From a checkpoint of a small image captioner: 11.1 epochs.
Rows from block 3 of the image encoder of a small image captioner, named by matrix and row number. Rows with one number within an expert belong to one neuron, the router's apart. Each number is 500 + 25 x the weight over its row's rms, rounded and kept within 0 to 999. All counts start at 0. Numbers have three digits each.
Before each expert's rows are labels from the 100 images, of 14848, where the router gives the expert most weight on average: "top examples" is what is common among them. Only what is clearly more common there than usual is listed. The data: simulated grey scan slices of phantoms with and without marks. In brackets: how many of the 100, against the usual share in percent.
# router: slot weights (encoder.blocks.3.mlp.router.weight, 4x64, trained with AdamW), inputs 0-63
# up: expert up (encoder.blocks.3.mlp.up, 4x32x64), inputs 0-63
# down: expert down (encoder.blocks.3.mlp.down, 4x64x32, transposed), outputs 0-63

# expert 2
top examples: chest (100 vs 24.9); several spots (38 vs 17.4)
router.2:469461520524545477463467505496521490482456505512519488514459483473483538463493551487457488504525480529515504514498515484514544495478513506505492451453482483510512499451503522478513473516520468
up.0:472520497485513484508561545532515445508511522478517475510526532522499456513465523516485507495496476524477509460514521460535517558490516512532544470503496492471490496501530516485518462490500499
down.0:480487530489494503484496496492481523469507459474541528487466486476525511482468451457478516550489500507538497506508485465494505475484487469504501510489532503541450481476521477461518430492487500
up.1:477523483506414482516530486531482522511532474502482526478527538536509499497512468490505469502485506523477463482527496496450489493549492480509493512527502491512471473533500482520534513508489444
down.1:520506495516498491488485515477502490496505510553539489537549435487540462472517536529497514502487545481524502505487485530473479556509530532500500513487472483526493471479522493486485457529515522
up.2:517537522541545562487491516499485498520494499462509518496479454509483501480522509478540484514494501509470459466511472507554506520502488525506530470535537483521523502493464538475490522516456509
down.2:516531516528498467540532485478511480514488530503510460507529479533529520492454484492493499530470521528506525545513494526476459516485524491495472545487458511512541481466542538476534498479500507
up.3:470434488498491493513481571487486513517507494501514472482474462514484481487507507521549512467517507497477528542529485469526476467504519508536475498526454531516481534504528506508491495530470468
down.3:501470490446501524528485518518440504425484479514485514489486497553490506489490538492513478515513478457521466520464529471456495478504508475504499511497511533518500477512486481494510525532529535
up.4:496496515446497478537452509507511525514503478495499486513530486504499479519530474467537507500501492502485525480559481505529447520486510551542496527505514495475505508527535486555509527507502445
down.4:492545525505452520495499523484500483476452518509529446516485536487520537486429511478517502493498458504508509492501520500473493532531481534500501492473484502483500541510456521455520495462518516
up.5:507477459511528514492497478493471489507493535491487532493516473514453474525504487476483495459484464504493446502479536495505495477481512453495513465531452505462482465485458469520476506446474506
down.5:492519499508524506489515474524519478509502522488494519469519496546519518516510480487461474492504523533488503537513462511509493483511471472461505476551453489503541427532465524539507486508457481
up.6:508480439481523493516546544510481506495490510508517511554531481497483515508516498535520452504494486506491529523481478527518510499532443500485475437526498507449454489495487518529507492479493502
down.6:530494488503490527481458529481450493512483522508501459486490491498520487533513446489533521505499488532540496520534472452463498467478535481505507467521460537515446490499511507462485510473493508
up.7:543481496465568540501447506489475531488506509513498481513487464498504483538473487485457513488461535485485514522497498488494496507462516530507508496544461485542489456520487536508493481462495498
down.7:494498521509523515517498511525501500549461511488486487506523566444498533478549503494529514505520512484453479485501482520476478498546529501468489487511500465485481527465465514438504491495481477
up.8:525492488460535494502535446532512494487489535528532450516458486523483490511473528482514531477539489555496511512508545514511516510519489557500507460476507522472518501496514490514512490508528534
down.8:532519507468525515531506546468504512493478515487542507433518493527545520527484503490444525483478491533498512510490546492542499474509528482523492494461543520497476488512496497493511517469500455
up.9:440526526491524497510522515497495501482450482547500500523508463496536532488494488504431523492482515524511472500499519482478452473502529485519490463463512504504497466474472466549479494488485525
down.9:549454481523473465490526502493510499490498539525538531496500501489496517503500510494543521470502477527497544463462480494495534487505479496461510453475495525534512447506509478458549470514496506
up.10:513468493538547497492467502480448480498479502487485518457511531505529487501487502528521465513506483467483495495523519468519538544538502480485533488474485483546521513515442498527443511494502492
down.10:526481459498458481483507448509508512519465520499468493466523473508435497459531497500463536510455490507488499477472482510483463491487493477506519550536535470499504487519521517498518501467511531
up.11:510490544548497514491546574488475487511527516492503497491496505484491513491514500507512469456513536516487525514524519440482520546513502495462485465520529474487510484480477489497485557487500464
down.11:488516497521531489501490547500497468526497555468509469489485493483522521515493483557510494528497470548464527452537535517480532512485495501553463548495484494520495501497463519509470498495520499
up.12:464470516523493482482523531472466471503475488490499472518466500521517492522504491532503505495488432508454544487491488483452517501494515492524472497450475532459501493508547486523522491513490447
down.12:506500500523531448512543482423529496524468538534499520460489475492450513511490504512528495485464514516480485529499477527509518503496489490508481489507509505499523476482474521453510540463513542
up.13:506457503455530513522498508514493522449490506475513508493477499446494499499450532472492525508491436483522517488506482520470525524469496510515475531498494532481524533465491482474498478453475543
down.13:526506533500473494486454488466525512498508471506517512479464550445510512462492507498552514518522520521539505523505527556518509480483493482513498489551518498497516494518535506498483444543493484
up.14:507545522522507537507525523527518492500522525465494545468505512477495489539482428507535497510482459493448501486500452527490500503463516498530488496511495522489488500530492532486515488497448458
down.14:483469488526483508518508487489461505506514517508490504515542501459523458495536515485495486488527510517512541498502539485497542530492453503511512523516488566495450531491522522562482517456504475
up.15:465540527462476472509543487500504516494544542481511506495484477510443475528521475492499516497485482519516526472464458537492439492498478544521493501487556523497484479491501489481495499509500468
down.15:524495519495519469510494506526459476520471456567460490501473520513513478475489480516491484514508520471468517487511515490517547463494555522475463473481489533493523508496486492528460469475487541
up.16:508536490492522477467535454512530453504496483455485471496508490523505498544529533468521515455544514532471518515542534530479517516507537519492483458497501484459496472510503486509489513480477522
down.16:466492452494532487501482535497513489506485526529471541504537488453513488512491549526495490475499496521524467536505528541536481537460474454466484502506482545500479464504469495505465502501500502
up.17:496521539552501563514471495512490504532499519522481533521518497503477490544502447514485487507495477484493487482531453504544475532516530498495516497512523494476451523458488468503540479478474488
down.17:491514471487479494480511462536487490503438499519475506520509492520480556488499508530477500460505501494481530514542478512472471489512527473485476432498497517533481501541458533475514512508543484
up.18:538523485496539519503540491468494484498501472488493532517542473466510514433558532501524518519537503532534477484489486469465499506494475488536518483493492505518469471477480482524493532471500471
down.18:471466495502520493514506491465510556469476493508437519523516532496504473502493463491489471520505447520474510482497483549473489513486476497492547542478447514465506543486522503510507499521487478
up.19:474531525479498512467496495461478493540464512507547516514504420506459498467492482513480503501494492455560513505497538479461551504505533500495521504522481510510496495512472503497461501513483475
down.19:470499486515492524476487476510516472519496490519529464430491513499457571500465489514499513506535466486484494478519507502510505493524460471509438499467443509472495488519467485491523494491500506
up.20:484474483498488516484499532475499568419521492502497491486472511507488516492518524540523487483528518517473498492507516505516552516509522524518526555520476485486473510537507474460488526496539520
down.20:498492498482494521550493522500505487494497491487535496481482464490467539479518514507515521527480472466516523515527550518497470564525494515538507482469457499466469459460532522499505494456468509
up.21:547464489491501573476480472509517479508472498515487487518491518480491473467468517523482482524535494482524465486503512477498511549491489540462518495498450509481488520503479512507474492458477559
down.21:498449511517487519519498513497521493540507456505502506528514508451553512518507495456481499450497480489463497497467511490504484512459505463481498501531548494522490497565512521456522470513476514
up.22:503488457493491502487490528541513508535437475467462523519503511472565514469545506482488505491442501512476488499490524554471522501514489533520472497473486505511495495532517487485475514474528498
down.22:523534480478518503469518465480496463494499487513531462533480502508468505494494536505516492491515484469472503492559456512494480482532480514521518490527461475524547518511488507426530519520529482

# expert 1
top examples: noisy (90 vs 29.6); limb (84 vs 24.4); low contrast (78 vs 25.2)
router.1:507449494468499531502516455466504457489474522533499484543542517475518475518496459514514544548509505469502478493503478485480467520535526501477488499476516477505543495497485527519468499462513534
up.0:535502491479504531490542502476504484511502504464496533504503549502437516497492461539503450478471511498508490462548531526496529531479558536533510475511507515476500481533493492498503506525528495
down.0:494505448504488475538551478466539503515480526526484519540519480525523501459498478483530507502507485498492536514473516483515495485536513508481492512474507464543444511461467489498499529482529545
up.1:487517513505500470535501471520498458440496486503452488453512468519511531483491525489450518500472501476479490479491462483446496525516503499502468489535499565509521516472515504482520476483464489
down.1:536538490483507505506443486502515464463495517529497506518521506515480519487511522509441533493520467500531478531526469461447532473504501489535473472549483466502474476516500505525512476485483508
up.2:507517516476470541523517501508497487521552485534470449511519473510537483503501491499476502502448482494473529460505500479475507511493492513482483523494482520499472549482519548487523472547562517
down.2:531467517502494509496489488509476500472465531485465489536510495497455485530518505461500481512456522520487490547551546467514513542535449494454492510490516497512523514535482478485471471498514515
up.3:477521516487496509543509488497526506486456514512510545456517475538504515456502494524511445447477494500492484525498488498479496504468459492477514495488460534541509508517466471477533483558484494
down.3:483512501533510484533503453485493480520514475503535550511500500544511501496503515444479548475533491470526501523464497508537502490481496488510532516488485561522514508555487526500522498524479544
up.4:510485492466474529472505512484483485534477517498514555435522508535526525486511490523505434464507497472493505490498516474493492487501560500495533440475496524515516472518475529467491495501503492
down.4:479563476500494490532506499510506542539500525530496546547520477531510484520484506526555482517522532493520439498515517526496488515530526540540468493490482497496510498521480492479544511512498514
up.5:503527533507517523526524447521524502455511542514501530534492507464547458502448496518502492498472521522511500456483493543491465482518530492487481493500474529502518458497452504517478468494485508
down.5:475518501528447502476469466502485462512516485462466458458498490499521488512526516478562494527480461489490475483527515481516527501535490492483530537516498522490522516497548493479527503480452481
up.6:447500539545485488519540466460504516469500529497504528492520473508510474500458493520508454459489490506501487537508478543522507467494498499531486499534455531492486450469519524492525483474491502
down.6:501524535502471476515524495501458545498536425451522531531513503510484528476524491521503480478479526479528454477480473482485502504500476496481502528461499480503536492523507448470512496492524496
up.7:532512530481470537503547528499461471473504513506536522497537512502540501478506493488516507502496490538512477487510524475478495465520507465532506564470566520484490507501509467535484492465529500
down.7:486510527506516436513516507462538487511507473489472537505522528468490493475506458546519545493513485480503523475466494488557471526522501508497476493483513494544472552505513521501494460532495500
up.8:536497489476526542509497483483482499493493490513512526523517498485559515511477507519474491500535474496495436525474529492534536522494494535491505477505505472525474473503492482570457513478492555
down.8:537493484526479473520459509512559506503485433503487507521472525478479512503498531488507517518474492484497477468475471527511509532521503486451550505481478477509511530519533477446524470527488497
up.9:451505533533536478488484545470491522488496450468501481497509507539477525509505511496552502548474507531500464542504535508529523486511503502549482486483521495480514511488501540521502529518517458
down.9:477549493534493522492484477501465507478482534535498510504509549522511492499460510474470500480505477486524544504491461500542517480505551500552478493510487547474533497453487464500509479500527476
up.10:489469502543454508493509486506498498505492487491481496465514440488470515487503511522549519464538539568495523510510519528485527493458469518538512497535530471451482491486491498490495491526525498
down.10:485466493516528521510492506492511545502519511505503529465477503481537495495504494480504548480502492468453498477568463543501483512509495457516479461466492499465507447517472471499456478520514500
up.11:484498476447554500486545504499514523523508512492534471478488505448507493524520518540529502542503499465487472493524475512496521466473499495566529508522511507515503494500523460530518483550493478
down.11:486515545510486529473527547502472498480523545455492488481497527521522506552501470484478458451484491475535480511501499477533475500467492467461524477533489504465517470508488513509479517492471478
up.12:519471504530508537474535536540527502491479527475506458487490528564509488481503511478496509502455516510494496534502454472501539544471508547522486512503492481511540500475517547487495502483513531
down.12:459504504463498480478539515487507481510474466521475508517506521527531501497471481500490519534511439514509524450477527507533502458538499541529492474478496516513456515521508557510468485522499472
up.13:471510502544476499516484471557519493521458462484512529560511496528462476485483545497478452525518477510490491496481501543484541523498516496498531540467510472501489530491482540485495489501510497
down.13:515482492497485474489444528494518476494503488548497460499484478504489488459469478501458478494497496489481520435537500490481558508484523454472534492487544487500513473485486542517473510478486527
up.14:504471535502492479498519476521528499494503475448498555457536498460472539526524467501510485524466493511473461524513549525491478502465538505507503464478502526506493509471488495530517499463481536
down.14:522482500559474483529494517524489499499516506485530530499480490515526504504458493516507489504495516470527520483509452504464535533533525478529501539479527505483504512463477521561456470452498528
up.15:524470480538478473494504522457531514507469519465533493526525501498495494538491485519548480485478488522475517514530467490509517472485528514503505451469488491505458490484464485436524490458472523
down.15:468474512516529535479496488494518498523489499544524487475475514474507533541480529446543475511546484491476476499522512475461513519449537538479480494486511455506527511538500470502499495503477476
up.16:471499516469537483497449488481530513537495551480455513504491515485461513472453498518504518528503531508492517516491527524533498506476552517543526510507514476514498475488475464475504509440521510
down.16:468495471476530497522477486494495484492483490469495520506515467466498511550520515463481486505509517485493518542459583510509450499522494517512483511506484514423479512475486500509508506518482462
up.17:493500527556556503506478509495478488496523529480532468511550498495490514503488480530488447508516515520486480521514528540506492472464460439522459508534488487514496506519463471505516502497527469
down.17:537473507470512548507465495481530531497499566494491527520488492470513504523501490491478533518550492502472550525523507515442490486486504523476473467537479528509499507534472513504475517479465503
up.18:462510466545477474510512482479466524535455509491494539461495431521509483496491487531501513469464534521502478509500533524487525487471495525503507470505495497434486516526527487489512500535475508
down.18:480541504469529511490461496454516515488468499495505470534523526524463486538497521522439511506462513526486532470506512514484507576482461508497515517473509518507502482479458500542502504511499503
up.19:500463500478517477496502534506476495497473550480512449524496515538523484501462490481442568503518510524489484487530505542545505512487499511466515493506555531497488497497485536516529487502493533
down.19:493493436489482497454495441460510512538487465519482504490507526494553481512514529458444514496505487490506468506505506491490474509485499504466499484505486503512487517503497501505457472491457432
up.20:480478503450521515477468543495516503514469530481539503509542494488474485491527483549508516526474509473490488471528492494517486486503510535507478525474469506437437528490482503553495489501485511
down.20:466506468471506502496520488516493468492508462491528485479511483514523519458493510495552492493506498506502495444519538524477489509511552527548507534471499511524469465517453530551463519516487483
up.21:501524505478515536548525501515520495505538481569477488494491475540501541451512513499495531496526498529465500463503474491478492521481522523494470504501499489494458485477463519514440525512541500
down.21:485513510494500496513490535499466518481508533531503456496493474503525501510507488492469437536496544567515497559472508539467509520493495507466497488517499482473461455507533502519518518540500500
up.22:564461454467530510507507531483511470477474505510508519504493530478493467472479532497529505503473515488556477489503495494500518483454451509490494503505483484477507484496557456471515501519484456
down.22:445524461529511512524528500488499488511520508561505476502476482501501483532514511507487509462523515483469484526479516487481527577501521514514500517520510478485526533506461462492472473446518495

# expert 0
top examples: head (99 vs 25.4); dark spot (57 vs 16.6)
router.0:501475528503486532546523488501491552497541518479511538466469531466527526465480481527475491474473515526519487505498501522492490483456538523523524526509478506467471457473472500490504467503538477
up.0:505497475471504461530462450499482463551513489511504535510479505483514505505491519500554490504509491519491431488484507495547485513529502510509518495432505498515503522483481503541514489469461535
down.0:524505498530500538516497582549493496499489558496493488498499467505476531529460519504505499532488512460513502505478529495499505491508488522550500475483451486544491487492551502520491498481533519
up.1:498491525459516497513520480514492472484522542526548529544528487505508472476498513479511500508506492489553524534468498505519485512499500501488498495450550495481507497415493477505469476469531480
down.1:475523548493507486534486503489486452530490511521475506484473497540492456498518494488531468485537539507483479498493508472481508483522480501459489532484476520476479538527520476490573474517499542
up.2:471498504495517499500492475537542496464517492501452503546478563487491507466478510493492461513497499481511522476466526469525506494496547471477533492499505505501534495480476503527571513465516536
down.2:476522488512474489506504475488509464503455498507498458489495489528518471541523465493449505500498452498524474518481490478484475489462518556500464533543443525512468494508507509461465495510478505
up.3:506487487521497526484508517522537488482496475519522542496549501469516486457524478498451465500466476503495515458476501477520496460476539486540458479478509497499479498528518535503522487471466555
down.3:498515504508488520504501492525486505519482571464554474475500551499514503463481490531524466529529517513470490516527473499522529475506459530517518512479540484499486501467528471492446508509498467
up.4:520455488484492524489487473500476514491479516499479560510498501474475470473442485527525493467523500466501511522502494498529518453500489522496471563492467524519481509535517571507508506501514489
down.4:465502481503509486488506511504510493516466497486550496531459508473522515513479513477509510490564524509490487463491496577542488509554478490491479499542513505486511471485489497549498509470472538
up.5:501497441457462512487510471529494510472492512521504513515488502488453541512517500472544458489473528488503515481508476453520489524474487518505496511517472544511472489501460524525447476531515528
down.5:528506524524520466438506465512514429491499503474491506507512492511481508482487505505530480510512501509502500512490520493547552479473519577530497529530471500482513506493492534480469467531508489
up.6:476509471515496509466494537453487488500533484507495518492464512523489527475491543501508516462492493483451522489432500500456502515525520464486553503480544492497501490479455509513525503505523454
down.6:513535488491502534519496479535472448486477530504524481551526489455468509494474478502551473506528537545514463493502465456499526507480465489514494516468476501501476516540494483492490505463492496
up.7:477492491520498474479520493489488485509490471502467498495498491501507552468501480515474521515519501502467469440525527434535493535497528472514515478434530556492510532507489476474493521481499485
down.7:518529521490501534496468534502457536528530513513497480469507537490514517514480474490525475492506496491545533521533529515478534509512464546517465522443494467476531493515536471478489514497495535
up.8:502533520514469520488513488454544502447486505512461467494511465511485488507468470512473511496540484507503490495476509496543457484480498527474495466493497438521513434489519509510499483498546490
down.8:494504506486473469488498500543485542554490526470531498478509538483502468511492549516514472555482529501506523541544479505487513507487502504518527515539539543490512527514542510478528531484495481
up.9:507473513520525502485451483486517471498496508514465508464480493456530533514505456508488480542510521540550457508512490523490502509505481468482507490518521518476449495529468497483438527474504528
down.9:508466486511473507496471506449459516506455531490514463531507504504519514461500532549470517503509467524476499491458462519525503488546476489488516472483503500508547517502461523472512447480494505
up.10:505474459510545535516511484480485477497481504498493485503533548472483530522500491490490531471483460531463526505513480529514450524457538501505522491463526493485506522494489449537536473520490469
down.10:522467542473445490460497549508469544493472502468525499547512532504493510490551475486518467461520515467512510494521495456476515498531505465519506495540496491521477511513503513504485518500532471
up.11:473491499498538489486511489544510490492406474516483489479504495462513427506518511513463478525475476514493506488456473520495480481503496470516472470533528481508497474543484497496488495493488480
down.11:492504503496465493497431454553501522525488509499529512463489522522529519529534474504470491505524489473539522489537502494499478500488491451443479501537524496499511487511452476524498482466511501
up.12:539484511502533465497524531504482459478508481490521489534526482535520499484535490513488516501516473450524503482457464496498500478422493507510507459500532515508510522528480475452465513535504490
down.12:480495475454522509509572522493526541480453502486496479470504528479487509463533536443496497498526497505531490513546490516472503479489499536520509529474482496475516540505509529501495488485515542
up.13:507509556499534497480543494494478462487500468494478452525476499508499504510524488509491473526445501429516499521510477485541504532501540493543498490533507497528489502497462490497497512543460477
down.13:517496515490520532516481505521486548534468493500466524516561493512472465498455478465491510517537482485521519498492493507510494498525521556540450499464496517477479536497495491467517524475542481
up.14:521462477495491497502528438475503504463538486511487522494534533501493454509465532566486462468521529493491529499510497545439527514485538505509508506494475506516530503504517487525506491516483501
down.14:510523514474444509493528478494475504489537519451512508449529492509511538484487516517507500500446505469492570543484472517547509516500534464498514488478459492512494475497520495478514507501486530
up.15:557488508513442468508483486500508467509506492525492476503494548482499465476472504500463469513493567513503455538514493469501495492509504529533502481540531502499509508524448520526469479492519485
down.15:520482493497468493494494491527480586524501523472451501485490479511554469491466500487504487538490498522529514438489500496522522477505520500503477478478489518469480539502476479510526488549487520
up.16:516494485490513524499494510458507484506496498527468537518488524508465557477498522468505517477440516455520478506497543487523517498543499523533508491512520461493512522521437504538474470528497477
down.16:485456503497522566499493496501465505472484501519493475486471496512504478521501466481507468535530481523514484500480447449452509465458478500494491491467473504520493489498476479465497542501502555
up.17:544478527488507511553519510523463457489507525545500498484489491523527480470507515488500566512473443510521441507549500517478507484470531505500509504473482523506508471490529512522506527484499487
down.17:505466491545507465509465524487481509524487509480497488539500497477463461466479497528553486477503446512515507484488501498547533495516516538495467468525488497514461489569526479499485490499481520
up.18:534488522552512519505475491477516483519502510546523500505459519468503494536476502530500520473554456482503509474543535543459506555498531496472518474520504515459496493486504536473502501496514495
down.18:467546502516506532506510473494509505505540492484450499511559532493476511439477494506479462554490517547534471536481482483497478488520478500490509534493513515493478494476515490487499481448507472
up.19:551498509482523487487521492499481533480498429473480463507522558542470493504460493496478499473517521524464535494534487485517530524559490488509516482522525520467519517499488499507469480500518499
down.19:469472511508487525529501534466494498498527465493506476507475527520535495468502518507469470520506509511456529459496483510502508513499531465506559521516489492523499540501478493466520477476446569
up.20:523476536498528511503482534515529488497502503518501473546491542480484458487442481517470500482493510443518463455477514494452489501503523481488496533463468527480494503514490518520502483458521540
down.20:504519496502470493517508499476481540503531523449495488481533466498512514525554497510553487508481503514536544519478509492510469489464494480494490536517496472540462473462544531465504513530507534
up.21:498497458531518496505510466487472521489527521513478509514503504497553523489487465495497494529498506558428513484515462496534491455485486500447505469505507506529465503500536490513495511451463517
down.21:518505509477526508508489509509508492530526500532506503466470493514502504489452476462475502538535526509481498500480478487529528442509519488543483498476515448510487495500474469482482496518454418
up.22:518501518509532485485514498475502517494516515506471514491471443521527484502506494527492526478521485538523506472502497508507504476482517482539524420536528454531506475495462513487532459484553478
down.22:478480448488513486479513502517484494483477494517480469553511455488502526500502518503521487491491515462456485472540489488502480484533485499478454528495468538507525514542557514506492551521466475

# expert 3
top examples: head (98 vs 25.4); several spots (97 vs 17.4)
router.3:535493494538529511536501555550519465485500497483501514525462523462533511505505487500501475462486504470463461487472481508496480503468476515484544488473509514453525548501464466520484495493517490
up.0:458495542523514485524511535485538509496531495507466507478494512468526452459507507498485477500509485508496489492467516466495500544498548479486514485503500510504469533508486488501431540552452490
down.0:507469473487512569458492469500488475532430519496500495485466494538471520483475530510516480497514447512517504482522445491479541498481508499525489516513480490502469496469469472475493516495502482
up.1:516471521441509477482449507505498522476475496507450504485483499491448480507513514497508477478449490534506507494496541492486507510476511569516510479504491486510473474484503440476489524492534461
down.1:469520549503512485490460488477472504517516435457504507466500468499552541518487499502505473486501474461506514499500482508464497476460533539444498529503506515516542490527510493516507529498524492
up.2:466522477499529503538503496522520444495460472505479505518463533470504468529518532503530502515461502478519553462496512497502501526480543478515486522527480492504485492519514556460505539514525504
down.2:528532500494464512519498501527498494546454532528534466500512470537519489494495472495549533518527528536510484508480491494493559501464530491494496501459433523511530470481494491506481511490487485
up.3:504494455531526489477512514517458514478454473515529459468527480530475502462519478525513538542553476476496510466518506480519511505538508536494516508523487491499522512522557489522517498528520510
down.3:462516531498541525542486474494526468472470497501489515492542502484503483516480535499456493503479526472516465531499540529513531499478440496498470557481470509518496492525506496515475459466493494
up.4:523490556491500459489526511521495482467528521533512469504542483471522504496471520493549550468522503468491518471483487479493573494501524516506516509500494479512474485527466485477502499512452473
down.4:494522473478519503486485493441485488490536521534510523550489466492499499484465536524458561497511486482481482509494522499497537479453518471501482520513436506503498507500465498480522509463465515
up.5:511452442455475496492476510552498487491500522479505505487496482494535528543453539515510465503512498486517482478513524493509555507518509507511490515479494484560448510509493496508508503464461522
down.5:547503478496548456495496490483534489480498493514466544511482508476498517541503490518505565520517473548472505446476528509494510503489477458490503477457537498516523509497475520513536517507501470
up.6:475490502480497533491501489501494524505518514517511447528487412476544506527495502497525488500514541511518525502496532492510508519527495535506552492529463519513477488526466512481527439501520525
down.6:513536469467539521439483515485531534490508506479510544517489507502502502537485530513535535504507514519485519516496481520513539448480488481467484535552525533527507485510487495472477531463504515
up.7:532511522527456493498540484498483510539471510523508512451531467499500484537476493476493496484468523538526509503483474502522528474499515511520515461473525465467513514447497492494527455529456468
down.7:450467482499499515471495492502536478519509518460502450489492488497485496450510488479460518474531523505547508504484525519503483506471527499500492495490524444463501485553529474491491437513527491
up.8:500468497511508461518497518523491472495455500524514471525482527479532523542484461503477494524495486514486520518432500500502498544490473459557511460475503483465466503470526477514498517522466513
down.8:496506487489478494524482500488490536522484533519513509503464503466469540519475546495494458477468505523449464489526534506491551470490516529527481508495502476534515486504473426504509471526480495
up.9:506475519519501454506540545519512537512479500504464495512482473527506542505504455505513480474515500527501463535532458523518487492509512525471491551538474501481528516481503497443521483489477540
down.9:529520509479540530547489452427477481512500500447491526541468508499483463475501485524485516512510485480541487520524483518533526494506495510498510492515485504498528510450523505456465514524500510
up.10:565506527492500501482519504477479493502576501544509491500482512553549502540505503496506490504513520470519489517525489453516496463500512473495482523496472451542485472520506517491518465526492505
down.10:493492508490508506509521520491521488481483510448495452529483457493482497547499491526504565508489505532496536513525508498499533559553477445484487486516507485508486457523512512524527536492498528
up.11:482495478499492520500445480482483504530474484524474487480463434495515471525481550484493507462492457485482506494545570521463505491511521506499482500485473459507516458512487525497510504510502523
down.11:484498516486487486497464492478471481487500503512512524518502507504489496507513511498552488504512492456540531447540492460517497529456473545496480539468512527489538502521550470550463536514505500
up.12:492502513511455555465510498521476490517506478504548502519473445482480444512526505468497484520492461492533491470538481483499538451494509509543493526509530473488516494532507514499536503498510465
down.12:523497492503475456485475481497504511530496560527492484524552507516516495488497512520528500506485476519487514463488510508429485496516500502509480527470534521515518531569541490498497501437508494
up.13:481439469465511505529486527513498490538507478545478502479537517457511525499441491520474475456511507494493524478499492502535480532472536508451548492519468483501508486512482511503514471499516522
down.13:506504506520524548467486499494474474473502491477526529503472524505488534487525534552482520459523494545491529494489489458536549456501522485490490503468533466505499545532502498500483495510551503
up.14:474522470478490487549523497516531452507549503536539522501491560472509511499483483489469448528537527520477523543521504505527501496486486477501506494494521492518490443474481516513528504488471493
down.14:516503457530533524495465507472506470480513557506491493473517474522471474518530523468473505433475476514534484494512476492512492509513512530521515558496540497467492455516514504522497484493497462
up.15:516506515530495510499480473497548490475488482504504498539495476495517539509534468512452460525534524526508535497554456461530472543493515489491495493539527533483475548471521502503505490478496488
down.15:489512544493548464531539480512448548500540490508482463472487519511542490497486503522475489532493514497496530501496515459502493505538498498510514486477519482534501515501445515481497513429486509
up.16:462512487484510480528501459478529503527460523533486524455494493501541494546485507464517509504510516539530518508515489549494515507502479492539479536480476464533488472508480463479467507511458461
down.16:495515490513489488525496510489470504535526484473506479488505476519552462519460535476512464533478464528556466500507510478459531529479510504472468480503559482487460525503486505485475509465512508
up.17:531517494472491522498490505477476492520482531517514496504510481510546529463470528507499469430485492474485499492479449500497506454510559500525553504523510514509499477493529526485530511508439499
down.17:491521469447500519477515502502476533486513485485487455475522511563493463507483487493536533494464458527504513518502507452494471534483507505485531494538485480468535494496449455502522505518492493
up.18:473489529497511503487480532489503531491500544534519517529519528530446513484441479485483484483499465449531537448472530525477493499500530507493505481474508497527498489520455514501555502501494492
down.18:465511527483505511464490501521528476550560515491506513465475488446484484502574488506491470463544497525489515501489476472526478489501524504468530460514515523517506524475480535495499495515493506
up.19:504503487476494509499531471484536464478498523472511505526522500502475465553473475527485488476495504463466504495505451518543472488467513527516524519517460504467506443543488526522513483470501542
down.19:474497499518466499490466509531461516507465449548447482482522535524512523507539536502514498533512470486509522493528515486505523494524501521496472505532481524511462503504526531492531480463549466
up.20:504493499496495480485451550464463489507514440505473474504511487502544479490495544500511468539504485485491460483520536530463511485501484533519527524509478536470469531506531528536513520514485518
down.20:515517535491482498496516500499499455437512544507477502486485542535481562528489516489505495525458454471481527505466505503498494533524464504552500498527493459486497456508480494482515500470487506
up.21:497479499515454477551522494497535508502498503503552500486511494472440487512499465548535503507505472481484489475557453477483497454496508458498540500531516538488466502510500516492496475489480505
down.21:456473494511507513493518507470489492481471514523474513517496454500542488484510511510497532453518494460471541488499498501522514511502506514485501509438485483527526535525502462452570476472469495
up.22:497478500491486476491519537485501492503522470492516490523539502570481536501472527541460505522497502459498483480490452497547481459497542525475484479495469499477477515455525465490483470515508481
down.22:501507498494550504517509488474487493551487488477525505500449505508468499525492481520526540469487481510491542510521517502514491453541460527478519505492489522452489513481511497514461472528461564